{"encoder_arch": "mobilenet_v2", "model": "spectrogram VQ-VAE", "dataset": "notes from a synthesiser with random patches", "train_examples": 78125, "n_mels": 64, "hop_length": 160, "input": "log_mel", "win_length": 512, "bottleneck": "vq", "downsampling_factor": 8, "encoder_norm": "batchnorm", "encoder_activation": "relu6", "encoder_depths": [3, 3, 3, 3], "encoder_kernel_size": 5, "encoder_stem": "single", "encoder_expansion": 4, "encoder_widths": [16, 32, 64, 128], "loss": "l1", "latent_channels": 4, "decoder_norm": "batchnorm", "decoder_activation": "leaky_relu", "decoder_widths": [64, 128, 256, 256], "decoder_blocks_per_level": 1, "decoder_block": "basic", "decoder_attention": true, "decoder_upsampling": "transposed_conv", "codebook_size": 512, "init": "lecun_normal", "residual_init": "zero_last", "optimizer": "soap", "beta2": 0.99, "lr": 0.0025, "beta1": 0.95, "shampoo_beta": 0.99, "eps": 1e-08, "precondition_frequency": 50, "max_precond_dim": 1024, "merge_dims": true, "one_sided": false, "adamw_lr_other_params": 0.0014, "grad_clip": 1.0, "ema_decay": 0.995, "steps": 6600, "batch_size": 64, "epochs": 5.4, "lr_schedule": "wsd_sqrt", "decay_fraction": 0.4, "final_lr_fraction": 0, "warmup_steps": 190, "weight_decay": 0.0, "adamw_weight_decay_other_params": 0}
Rows from block 0 of the decoder of a small spectrogram VQ-VAE, named by matrix and row number. Rows with one number belong to one channel. Each number is 128 + 32 x the weight over its row's rms, rounded and kept within 0 to 255. All counts start at 0. Numbers have three digits each. After the name is the row's rms in percent of the matrix's.
After each channel's rows are labels from the 100 clips, of 14976, where the channel reaches its highest value: "top examples" is what is common among them. Only what is clearly more common there than usual is listed. The data: notes from a synthesiser with random patches.
# convs0: first 3x3 conv (decoder.mid.0.convs.0.weight, 256x256x3x3, each kernel summed), inputs 0-85
# convs1: second 3x3 conv (decoder.mid.0.convs.1.weight, 256x256x3x3, transposed, each kernel summed), outputs 0-85

convs0.80 114:122100079111102095179125148155105168096124148139109122129092084145130148153096163183130098134107106206072098131096082161103196122135139135076109105192141072154123115140142125061160179081155102122181108109098116132168121133130184137152066097107173183106153131
convs1.80 115:143123081139154085143097146097139187103224096164109148139088074131148134099107042105143134090153125156156123131101146091182123132139099118146120125110164083132157124133130163117160106186134134116188117123172115137131161246096157137087130151129108142203114138
top examples: glide; square

convs0.211 098:135160137118053111142119170167143174050100115169138100127115154163156088142130182135132107124153123147115097115100096148081145173125131132124128122136064123124187144156138100108154158138081192120072128118145206123143100135165196146157135132188097161123108086
convs1.211 104:123117096125077062120146151108086119135103121104163193113131132111115151100073142181109173103065113130109116215146165134145056144153121116093095102099191078123150110092119109126061142162140170090129088094152144112166176122169180108116140129126125169111163048
top examples: pitch class: F

convs0.153 092:143136161112149125118131176180191127120176136128088153145140096121147150178156186146147166179102165115084109128154100127164099105130094143135107143106150130091065131138064064101118128156152115138155118144058105139128122123148165098075091145104034122161088077
convs1.153 089:152151094126199191157132133104165081150096128148120108120147124165144091172126159122112111161126189148122113047183093085164183174118140152099168146148179165104123188182146153096135139159068110119140162148088136067118104082177159142158154120112112167152062108
top examples: pitch class: G; square

convs0.169 111:143095071199155137120105141083166122172177100148117113059181111065094097106075115155096134106120128147105103096141146169177137150141141127072100113120166097149051169137125106106119134131101112052096137076163080133117108142093066139162120125070115115166168080
convs1.169 108:090080106193145107140124126157177106146158129086084120112122171111155099107145132116109113130180160125105060180118150147126079154135093132183116137179121171174140157112099161131133187094121054116110138116135134163108077087125191148096119124164137105116147160
top examples: pitch class: G#

convs0.197 102:128179114132136098176073117158160133106178178173148091119126168127082155168079173132129154128133169160203152133132207175108135133090158161120175110148074165148146201125095118117138123148051067129109087134121095130182115154186114137132138145082105130144112154
convs1.197 096:148129112130138177167109100162125137162216199184102147124085208169144147162150098123087196133142118189125105117099082122110163063109118152124117138151138146128134129088102108101145127120153168088135114255147164073180115154102142118147100139088118128153094108
top examples: hard sync

convs0.95 105:131099130132085103101131153117100110121107150180117066156170127117158182081150135183166116135140095120102136154130145166118155119106071164098158099143078027064120114123152090092151100143166111098199120112108100230075138116163100096096216129174118145167131118
convs1.95 107:107128190108122110135159159140101101136085071142117134154153090090140204166153162128132097153182143136168201129165098136127106125114105142191122113100133098134073114108163156137152130096108117106154135132173123111139200096120114079132064105123111097175131136
top examples: inharmonic FM

convs0.189 095:164069093138146114082174084053167145142150145154106136129185149081163105137146148163102109157140127112143081155153156081154136124125091120119156130066136112080127159073176095138105098081179092161099120153112134074119079137108112164147127108049192218147157104
convs1.189 093:150087168127090116132136124122147170133135103175116114089099085186120105181123148066202075132177170094122132144089096116141103098077096175137097119076125081167135049132132082155119127148098080095137081135146114146060116148127069098165169180153090103166175139
top examples: bass register

convs0.190 101:160129102075129152123143130132112186137146126139180112160139139147081110137147093125129116183184100162146105094170062117122184064164122115168153123137144083141163054108051199065103135089104085196122043157156127112145120138159153076128124103181122114114131125
convs1.190 091:119167115095109118186179109182080110100116150134151149101126140133125129124156173201173201146158183139137134205108117078178091190116087083145121115089170152121129113142136136179136137141195056136138146193149141141094087104126091134097120119094085151141101114
top examples: square

convs0.56 105:148136170134096119139041097140128132117177126129158151128132164092097145140106119113146129157155087114113121136091148119163185139088126110148183135160169108138139162141135134099111107064125135097144104126186144111103134125107082113137171140112154097159134101
convs1.56 100:136104230141095087162155106118175161112089112130093078098109187152097088138101212143112113098112148085148082149115106111136155163140091106157091174087153124066145185117118157090108137151159130144131094131173115160222113108092130119135111081150139103128092143
top examples: pad

convs0.85 096:092070171150118104133134127150101130128134152145198108130163099128143170110167091210054076170130088069122127085174152115145103100121126099122105193146126074087155134139120186119063123092193104117127117115150157115132147144137178109119124107073174134108139111
convs1.85 098:104166135076124133104121128110114151115110073175138178110166145162119170126125150175173124193090176121100131149122097101118119105153158114158128152138115115106104181204088142130128132121127068177133170110129182096111107047104125190166095094118138101112063146
top examples: low-pass; bass register

convs0.173 102:124162155113109071154092083141151093061137158153149188104104123009221094121135125175151135124142109081140076124136122188134084136127197122172118127098148140130101111168218118117096144208209133144062109196131114120153089168091092098113174102101124171172144076
convs1.173 115:117098065123089076148115127122190137119123154189169101130083074091123142069113135072136172106100143158151145149168105146134115142178067117145112130125152126168140133134148135149119094133134072082107187116134094127132180194158129156119088113160127148116112070
top examples: square; triangle; pitch class: A#

convs0.48 101:168118107160131110145085131104079122130101134156080135125117124102115130144140163113119175096102119153099131146154160165130105134128084092104160100139107096191134137110130156140154129088089126121147115158096188214134122134146093089119095106134088119161116096
convs1.48 096:116209120067135127131105164157139098140184162125165101116099084072134161158089161160111107171158156161127110056127101126165084178096148116119074114143155162106147106173128162150122117150099145137170144188157135124120117159086182130102135137040182088121167116
top examples: drive; noise

convs0.40 090:146070151133169128096071115188115108136117132140080156160165102098098123126179135122101145118175139151104113139173122156148086135128136127100126140150159113083112116143138123125114156096090140181131101171183094136168130126121216098113099119178106101062142116
convs1.40 077:111133109073151132129094142116089147149173124142133123139104095181160122171104109168139182077130114152149062171117181123108135154074088118111128122165122145108151142118046103103161140118182049177097171122088195053138159131143108127140128153134162170099153108
top examples: triangle; pitch class: G

convs0.145 089:131166134089193073118153150165171122064143128127115073118133110160130165114163138134159119142104117104176143109087142110125062104125160160140083149117155165099163103052147106122058170161095138094098109114109106139163146124042104233130109152098125195167110097
convs1.145 098:107137126170181060126093141074155095088120127110197158149125124115119103208108127171136109095053133170125125172152168134110114136162081137104104113163143133115095125168115125129108133088165149168134120114111104088153114131105126100159131188093110106130172128
top examples: triangle; pitch class: C#; pitch class: D; square

convs0.253 094:111161102157146124103116110155119125142141118100129097154163174142147131129086120126152187118177086136192105155137123164129139128159134117180130173116201165084106038193191081108145154163147115109056136151159116087167132124113176177188100163170084122119086131
convs1.253 076:155144073122134161145138131049143151132067125129079113162095055171146138093143113104100144062120160059144101172084083140145129090165175128150097144090127082120150052128085115144125168143121121110109137083157119106105141149143122142099192078110125033133118075
top examples: bass register; triangle

convs0.214 115:082156145045086142158156078039105147119107134170135149094136132064135145154149112100140112160125106109081138066132105112132149095132101109164147145160123127136146087108147173101162141145144164099152138061100079159098119156084065126090117106149146152173128134
convs1.214 117:108087146139141145129058148119092120138179139142109109110120086075135100103129140118146100158127153139100153145112128090082113144117135148148145152102097131078132097213132150079132134092102123185121148131137103168170107091143155122140092097113138160132069177
top examples: gate

convs0.79 106:163151102097110157131120090122083165137118108136112107114078144055129145117168133049124140131110131161152126080180141142115083129091077116105104134147099083163075071101158135132105126133178086121184101177170078149141110127095115117088147066146156088168090125
convs1.79 102:149077094134111167161137187087132098107098156193158069137101145085172135105174125070112173161109125157143089116139042113116130185091138124138103119147172131128136125165191155088131116136107121140099116128120082152073180130084148087185129058098134117117126122
top examples: pluck; triangle

convs0.228 103:046092126177121099104150123166155158145060150108141064097120104114134140184167117128142128110087116143147122160141111117105143093130108193146109097128103119116147128140095126121082131132227140097129144216194134146114153112071152153146132127173123152093104153
convs1.228 111:103148145097107085122121169134159153109050076124069091200127140127224168110069156116145106131138120151149145094093138170125182109107128110083110063191108116169111135107084125124119197102078152074142184064114150158108137115172180075110113077111113101076124124
top examples: pad; filter wobble

convs0.24 100:031115110159130130103141125162060111202139165179122164119107132191157106116127090175164154044100078072183091117143149102132168099173143102149115106138143138104149136154111098103087143122126094151137143128120182140123090141155147166096095098110116068134101157
convs1.24 103:121122088139129128165093119177127091079132114123089108119123105125128142147126114107110122133173103109109080135105154124167119135069100171139182168136085144126150133139144153127112136134102180156079169136140125129157119189119179154085097141131114152149105094
top examples: triangle

convs0.241 093:116111123161122066183138122132116136134127123136182149181130124100081161085110127141100183078154100088119156113160152082106188166126135057185117191139132160118115082099121122114136119155123155139123180156180089102109127096161105140095082199138122101179157093
convs1.241 110:124127121155161113090097142133149138149134128180106172107111101040138152142115101084118145088149168113109092097102084150095089153148152079148104111153153101155123119139134147097121137148111057082074148125117114137179107150146174131109090145178103152125095121
top examples: bass register; square; oscillator: triangle

convs0.244 107:159149182172166121114131124112103126166126103132165167158114113046156069139171170108150110083047145071136121155200132102182157117111101167148156121100187131106126108139083189149079116053120097072143133128116161061141147150129088117099094113097125163168101077
convs1.244 113:137095211088141169085093094115070108169141122098100129156148139186091154128128106195097122152129164126158128139157108088121173121109115126111126063122151124129076114149198156106156085106109142210100090091149148042094123075158083140150082104065040119142101132
top examples: pitch class: F

convs0.164 094:160150089118164142043131157147148014089186142098153100112156101112111108097149114124096122161153086138128097118167125138150136117141119169109105157115159102185090106106165048120147102113149181130112114106154119121150129169164103139127101169123108169127109114
convs1.164 086:133115079140146149084081139160172121126081151199150172129107126118174175107144161144099103108178104061151151085143106150075112117130147107136104143109088194130101146120097133149130118167176092141103109146131099069169135117143152069089118106185126068138123062
top examples: drive; noise

convs0.218 097:137186128131163075109105102064123155151169149137110117125118120079084100155116143182091075060066155193099132081120150147058131166146121097138093113099147085106166078131169115109169062111151126105131095101168103138130122139135138110122126135170104088101105101
convs1.218 106:148154062130126154138149088139141080090134188133135110112127086147115127121138113146122126108063106119082120147072098100145167122153096125173166035121181147121138088033122099137119135137103155112112104237153105080148109124142136100196098115173118097165114085
top examples: pluck

convs0.135 096:128145103185117124140119134096196086102078136100139136129088129132103122152159162032165171111146120088140111158117101166168094067124137138134140122092113090112135162149155160157125114101092101066129124111154091112110161114200154101143055142083060150095116095
convs1.135 104:138155093101144115131148134129113146142075118125186147158156127159128061170125155158099100128145107177143129114168115119146100108101127165164132117170106109100137047081137177138093125113170117125155147180139187096108136153200090106133149137107136138116095149
top examples: vibrato; filter wobble; triangle

convs0.58 100:070124135107158126125112124058170181102037108151141128094148177108096114119068162110111112154191074136079129151122136138159111087135180093156104044112108081174137121084132167108137116168091107101090108151176088126131198171146130121076132105107126086085145078
convs1.58 115:111180130098167118207077198149129115139143119108114117125102177055132172119145129113101086148126168206151119070119111124130142107162091105179124098169091201120123131174124153125125179152137086117127131148098136118117075127140162051084079068109096098145136162
top examples: echo; swell

convs0.7 102:119071141116064093193124134121117141185119134120129128208199123115099132183092135157148145145112119101154115141093106140155198110136157127154179141141104127131137087174122168154144167110153139080064138151128080113129104131165092135107154144115170141100157123
convs1.7 101:173139158049164115147094168133127080186138158154137157139117112141178112113084134158130102110156133125146130081115118166107119147161126129105089194069161053070175129077115144108137101112161059094095133118096146093163175114058155165110172123146075184132126177
top examples: square; pitch class: G

convs0.114 086:164107134126117080117073096107125072055115155137095147121119151099148120107132117070094087124122055180120154142086121104043114143098171065152173156117148130132156159103165141126080115137123132101109091143135178149153179137179111101095068094209103130150091108
convs1.114 105:128115152161129090096095124143151153175112146149139134131069079169140147204097158130112157152100050190112144081107109146193099137085139097154091103117142128151046115118166123092148146153155126120157122164123128173152169146106132075140092146176124157095124120
top examples: bass register; triangle

convs0.171 106:142179183100162112103103127093146133083102154143201107129122133107048133139168106117093114103105121147178111077167122154111146122118103134130084100150139076136091079105086113124101093097133099139095126178107108068155162152070130142227066132165090147147156125
convs1.171 106:099101142163148214203081090135156100119102117123110132134067142221143084167097142101029175142075101163104135122158118102165086091028139116184142126177143168176069148129111163055062134142183157134155154193157155103098094132141091114194143124106086088100144180
top examples: gate

convs0.126 096:162121138158142119102141167132131090120165163155083103152145185144120168155187077124137060127104135099140130126172135059130083111158177152143144169144107145070125105097095112111207175083115134161087177136172207086136157171125134103097095109120105153121114143
convs1.126 100:098141117138085141111133134119122096122169123148155098105138134162108141059095064080156093114116123114103114123136151139079087126136154078134121101120135119072097180167140138089163116120066067143163160158115123115110116142101152110122105107131102160224114134
top examples: triangle; square

convs0.128 116:171078130175102098085084136145154103163113095115082104168125101088096149126120151177112120089150081110140097148154077158118149123139167122119075127104119118063096148095163153141118098080076113131084103091120132075097144133171144125073122139120136057114105021
convs1.128 116:187152142147142168107161146123143203115232091160102114107088142095114169092187076111094094128118167144129078126086087090067143121084112123117139087113107181156138122150153133126163105140068096165142085127154119176128059242094113137160093110097086093181152110
top examples: glide

convs0.123 105:135101098104080122112135135117088141115133157143114158168097112116080159150113122156111098190214080061036154165143157071062139124142125092136103182082133140193149121058183153106090123167164136068101101134175115076111165122185129029065158101090128131069115129
convs1.123 107:142121135085146142151091170102118124161206102142142121124139140082121130160195120104128125104131155183174173075125143128102158102108157105134106117080122119112136092148194068152100083125136129114098078117126180128154032123157137083115151091160118108178105151
top examples: glide

convs0.72 092:170162108085128147121173150056104106120135138124072106120134129102139112067122089112156114178077122111166100174094191069065155141122121123150106126113130109151132170078168071229165193107088097075139150104089165091101097073142141179055162139138154133121149152
convs1.72 099:104149095174149153117130126141142151124143068171147094126073158174188079121106128114107105162138103144106153104031179108171161102091098103101078127126129142124108105144059162097153162124156160160212130114157140143115191098052123162153135121121131125077138157
top examples: pluck; drive

convs0.120 095:062147083127103178124152142108085125107124155142170182123131127112137138150129123178186117093125121117108164170177209139121139112098125122098129123152153126103098128154128077121121091132117157136084096103154121148147141070133139159088108063155153146138184106
convs1.120 081:152099042169122142164145041137115165156103126124172134197156140181136132093071081167157134142149122075153176104147100128114200107093178165164127104156123151114128184105161120127188129121155099091153076098116104134129159104102140148136099101102127125073133113
top examples: gate; harmonic FM

convs0.110 109:129119099157106173186078107127142117160104072078143125050150154131126089108073178164146134148113146160082135117085085143095166156165137124117113132163135045106113103148057134142131112122113149123078165116130144147123160135116171177062169116180150143173109057
convs1.110 111:084114177209099199225108132148129117148102163080103142129058094117112170142158159138162120141169121202079135118156090139169132080096096110127162160145167085125094130128146124114180148125127082126164159154164087133120130142102097197103101121106129072113118147
top examples: triangle

convs0.98 101:097139101096133147079180164188132105176072157148170141155132135124098133148120143098180147162145130200176138105206117151168123148125118135104175110098124141141102166104146147126091097112125102180113175147140103104063131153138153151131100145142093137094140142
convs1.98 092:104165170117104139140103190166170090135092135150127151162113089163104124117142141103074104097127153077141099137055179151099140185168119151120090230153099104129135128157105166131006125151124095111071166214189174080138141171177118148084172113134134109151120131
top examples: gate

convs0.166 099:108053168078208149160179085104197132149106091127115091116091120135138101167136119102160117067088198096168139154132163142061144093085161146138137148123115136114176114122151137099121128076131135164145091120145115123134098123147160134137154106102110129106089078
convs1.166 112:084087146085176163117079115153085128121107127093117131101104123188125081174109046187147144109156118094123176119144145075135109152085105148140136145121106140115136090085178116075136092121154098183125077117146142145060116169102151126155147104085107119096153114
top examples: echo; vibrato; square

convs0.142 098:116149127088156093128136080138113159117173097108117145083167156118060152134087096107107149109139162117138122077167213149088112093110130107135181127141080130112094118116214137183135157104101197186154108145103167147132100123066098151106120151127153074136128172
convs1.142 094:118088144211148146115070162117078135138099121172123138136168100136055077107146112102124124100118080153116166116164148097179101069067170091129164118091135137185162138165108114099122113081123152161140083150109072122124117121155095217160109122109111113144171173
top examples: hard sync

convs0.89 104:184120153179081113219120104133163088114081181127116105091152115142128120160114098124088158117124144181172108101158161154135182116137089138099139091119069118151136111108111145144130105146167203148141155137112095181100123171113141154138105174117118101108112116
convs1.89 091:079107108201133137100062098162125116147153132156140129119154133116068179080101157087107130113139119074123148185078134122112087092120125123105121178139166113162108171127135138166138132099191197141144115101064116148176145093081105150100100123113117127154117132
top examples: pad; drive

convs0.31 096:085088170097078074047174105146083145102090139126086109072116052080077160126194126115065079131209140087152145153123135156168133168161042120164125109113162146094188154095140110137108125122150152169112124115139115122165155174083137135122151119114060145121144174
convs1.31 090:150111137101159206134117107103176132114105139103073135078045148156103122180136152127102148172098139106144134145065094110091089102125120167088114178126100215134136118125097161116123193157150114102158159174105098179154104171139119084142159175115129184108098156
top examples: square

convs0.81 102:075108163120137108142124098075154141088144160147133144072138132102128088167112122094177128117140123151184086123081117211147181139115159143112090139179135133123111067143157143170175069159098129091102165061131146149135105151111141178085146123117092171061110090
convs1.81 092:158128111167152162137127134171141112149117103177124114084142103133092183108118097138084044139133128135130139162108123162067127159072119136139167172119180158134133095157097133140106172140156131168086114104077152128127131180151126104115165153102088189118088145
top examples: triangle; pitch class: G

convs0.183 097:143129126168060067185105069141159143141099127161155134056128143098131099159145131102075167104107134092127099086156133188142130168116118123158112099078183129117104139144067142130125140109102128116147117180137131168122096167156178122100126076142059119202074077
convs1.183 108:139144178119093093064085139134186137148095159153150138159161133060148138125101190112150209142102147111053144064179103096193117140130091108152108095096131153156146119137106165120134127046104093099165114109066105139150121105141067105092104108184132117095190165
top examples: glide

convs0.162 105:178148082144080055143196081123127195099141116106080116083145093168135143149124118122113176116155109082177116157110119109095136102079080129150088118112115086109092175120070125069119123098151146082108142105087102170139112105127041124122128106146088103196104086
convs1.162 109:139156114066087119106140148126129195165145163098153114111096086157173127142155105150097118120076143124099114153101105127129094148110083115150089135142117174165110162168122113122119075117136115133119078133145147124153097162142154079125133137109116149090160082
top examples: glide; harmonic FM

convs0.249 112:161130118116127091123121145140138107107134079114127162203123167143088103079142114116126116195136148143094093105173143117143161145105129078142155143107146087111136079183111197128141106169126104149120103194143091095169068106168179094166170090125077093110087151
convs1.249 101:123169088119075115130096097140199154160151132161174149192069161156123127112188174155104165111063131137111146106153150114130092120126147069148114182123136098078127061171174169143146113113122085145098136133146125087157110109110066126134123143125172121126105132
top examples: echo

convs0.254 084:165132148132113131170104146065095153174093150119136113115147115150109141056162167128095136124128130146088093106041107141103148179134102133103157144087089099170188093091179095019136100078083121099119114092174149139115146086119126092080112175117177090176132151
convs1.254 078:179159157136093129096209144044126109154092065110135118100123135137100144128182151147141146077161163120100165183149127159108163125115135155126061149119167138139162107097143152200137121086133147230131127083143193150073111173110125104153120135149107205151200166
top examples: drive; noise

convs0.208 101:097097177153108129154119123139056104166111127077101203092161161098127161097167215140125129077133127121160133133071174150151149093137137071130115044127140134134098107127125127103083164111093132082098113120109143142139138116172177104130151123168139094136084103
convs1.208 103:082119036165132119174160048102118156123144106126102110078097087153119184108133130206119084153162148118133141148111166161131074088122135104182105121069099197138129138055080143110148147154185109149152117139160130144140139137105082167134146149143164079080122155
top examples: glide

convs0.160 105:097121171115112103113161139086169153076152106093104103094128142159108088157139118102125098179142116095100164127171112095148105104120073114105171085154121141117118098134087125129111147131177065147152127151144136103129071102158088103145139049111194081114098101
convs1.160 100:109077133085112169131115126132142111151131087211114138140099117143118122132126142113114112123137164071135112143085111096142129108153125116169121113136118116122091115129122118145101152114107152119062189181120128081034113141144077106185167098155146102140113135
top examples: pad

convs0.125 096:110138071139140136165150128125123119068106137162140151101153106143129098111139178066084127132094108120080168149105081147155107129119134167105162086120091186111144184120142133073138113115087171125097148124167157103124126148106122139115098133178088088117065119
convs1.125 091:076130143123112111177151108114174143122090112177078156080085123137103118142154102133132147125062186142106120095075096098117081085141096117104166113047173184152132134101105136182137165119076126086138159080101086146102145177151110123183146106122143051151166169
top examples: drive

convs0.65 108:086101119063141163130121117098153140167120180199176065083132136180156101133146096127081154162111083131176117162071118191132118096174152120140105165095101109093095134119041071099124104133135086165153078164145176146126122105129187092120114160167092141111089156
convs1.65 104:108123113152097193178066117133164113114131124157170132159125096120153093122177128164149172192143155169106147138109024110133092123084111115143112099130108172053134144179102177092193164153127130150165113104100133103115093111110116159138145092083134134112056110
top examples: echo; square

convs0.38 105:102078171104093117122102132134108110176150187115140174079164164057126142102095136148093106124108145134126089129149171139179063111139151138145149215107137140058129184119100160144128152148105143156096087155186093128153172099116157140084119107132142109133123140
convs1.38 103:133126084102173135144120094111154148119148135160129155178137097155142126099085120111125171123068126168126111070106126163139163152123149110190136129141187173101149119101162088084149152130117161131132132141142115051152093098149153231062091121100135136137112133
top examples: inharmonic FM

convs0.207 106:106129127172178116123132146182167098114096104141186087087111116146113125121132113113120107094146144091121105140024171161137145124139136127177176161086158143176179065129201098134083070075196106120159119158178140125164105147135183103116097138112101185095128154
convs1.207 099:165125111159084125110115116147103108121143118142138187123088164094135095130070113149128183165104015085141133134154107083073103088164151161082086122097103180119091139180122111098132153124112091160117138131091075145141064143152182123141102131123238121181096133
top examples: bass register; detuned saws

convs0.137 097:089148124129120129104145151126110156131097158095111170098112118153140144114115125121109090131118122123154119151103129070133124128132154096163151065099120122130116075113061113076137132162057121171146124164143094104119165155146076164111158169085177160128075149
convs1.137 110:137132094127125097086144121092145132160174113111116179126160133095133150178125093121103080154131093100123101136156129133142157095142174185123165110112016169069171165082094130079111153180117145131052156148145143139130228140160154101180144094082208110162134120
top examples: triangle

convs0.131 093:174146110173126076167111071153123132108169147107129140187170125173079097142096111080107136174123106122100155133152109103184186162145130089129136115100135099132121219142082113100166136085171121159110161116147103173144181138152090166123152099080162138113122075
convs1.131 111:100164164068100123093099137156107133145114158154145144106097131175138162192156123097019101119119082079115152132170080096046107120133141148128061117108121159216129117096120145150110107143099167132139076128137131132176140080100204066136168117097113191161137149
top examples: pitch class: F

convs0.150 116:127167116146134186064161142121110123121062137157118151003134122122132161124123077034126149091038149104145102126104113120154142139158148151153114179167133097080142060132122104120157132108186151076164125186138045127123151099064154156167060106121138121181102131
convs1.150 136:134133181125162106089173110131122132115206135158146136051109109190236135108132151132139098128115138125117066121140119143131162105066108111141134174155142167125118136094159120121172112141126122176119129145110151076122134145091062132122145140129133093131133151
top examples: glide; hard sync

convs0.69 111:086127133121129142137131151133100139139135146152074125120106108129074050122120168062113126161056137151131177168146145126105098150150162182165060157108154155148112075125201081068166145103104118117083120118142181077139118134054054101153067120118139080182063087
convs1.69 094:124135106144128122124090079129118084102134159137190119082083126127134149121126109130063081121124134116126145184072143097158119181137132143193151139144195137192096120153178177143195131158199123178161180088085108146146120143127131118106123071054077107124124107
top examples: square; harmonic FM; pitch class: B

convs0.71 100:120106094174150114143138123124168025067120172135098158120146114120097097113123169119109134173082182196093121122115183181127096149118176101128162112156064179101104090143109119136114063152116140086152080152124121092183135165147094142159102123105086111190118105
convs1.71 090:122177111129113126119107150116104140114094153093195126114150104093161143170175182130080111135124171155077115134103080089107122101126163100193075057161169169143132112113101116148096161092089119099100050193119136106088122151133182065115147152088133124132156141
top examples: drive

convs0.144 104:124136195127126114061115132145138121188174149146104126109132178086086138083145125112105135151116144186107122123145155164098096122107123137139186150120114136101074124184178127143188122122080179092101097132117181123155132127173129109134161112100161073142087147
convs1.144 104:068120131130071147161085110157105189137215167158123142144176146195132084147135128104148123151116136120187110099095084153157115123122119073103087158122079172127088044174178155170068129100140135198126106135157108157184141161141109101123122096147118209086063193
top examples: pitch class: G#

convs0.22 108:144141136133133082174130150122149148096152188133136114146070145104109135201055119042109147126102103104119136087105133123121145108090167152082118112131180153123197179160110139119054129050132104090119141114200125099144128112118077120100140134148164131247114128
convs1.22 099:124087122137094132129124109138132112150188176085104146144124132142153179165160118147114131134074110118152105197126111117133069154159142157099155105163106113159147054195079194078130052070098128111122119187117143062180169128141113068086124170123123111083107162
top examples: pad; drive

convs0.45 095:149127152130174114147112140087166125169123124149114145111107123098126082180161212149130134174135132087170144134084119205091140129122179164123138138130130141181140167142132209120150183087137125144102101100114153154073116124115110150089105075112068084144148154
convs1.45 084:124160185094154066106168133137138120166154153097130105133135088147110153133149140116145125124148115109110156160122164129122156088139099091149117149117195143150100129177133133118112146180106042136103098129185133164058108093135179116099135170101102117109105155
top examples: swell; drive

convs0.148 094:090135129175144084100094114057105110105197156123141207103083047151086093108141156148139138113127176141122108098137106175152172140167162143132171091130140137068139132143160134145095127149103117136165134119129124088114181127143120110129120108088095166139169156
convs1.148 091:121146117166154170161096104176102139102175146163183146095119118109108101101134110125122082142078106134128078056115087156163146123140059160159113111081143120103100102119087125099123167088177128164110144099100145117043155182169058181142181197100094067085095111
top examples: vibrato; square

convs0.8 103:138166107164093129108090131101124150147134072139135149015153152111103112108104141145064107077129134123103150122056125093104112133139141166141065147134171126109159159112142140111120168144109084081067142095133143152132147115113111137134087122115142155084102109
convs1.8 123:106174108170135107123116130131138173170142110135113105169079140115142224121119124096112118125166201135144147089085121117121082129115172100143096121077117122147162132179078105072102138167087133169147094138119085093218119111179087121102097132135120137114077074
top examples: pitch class: G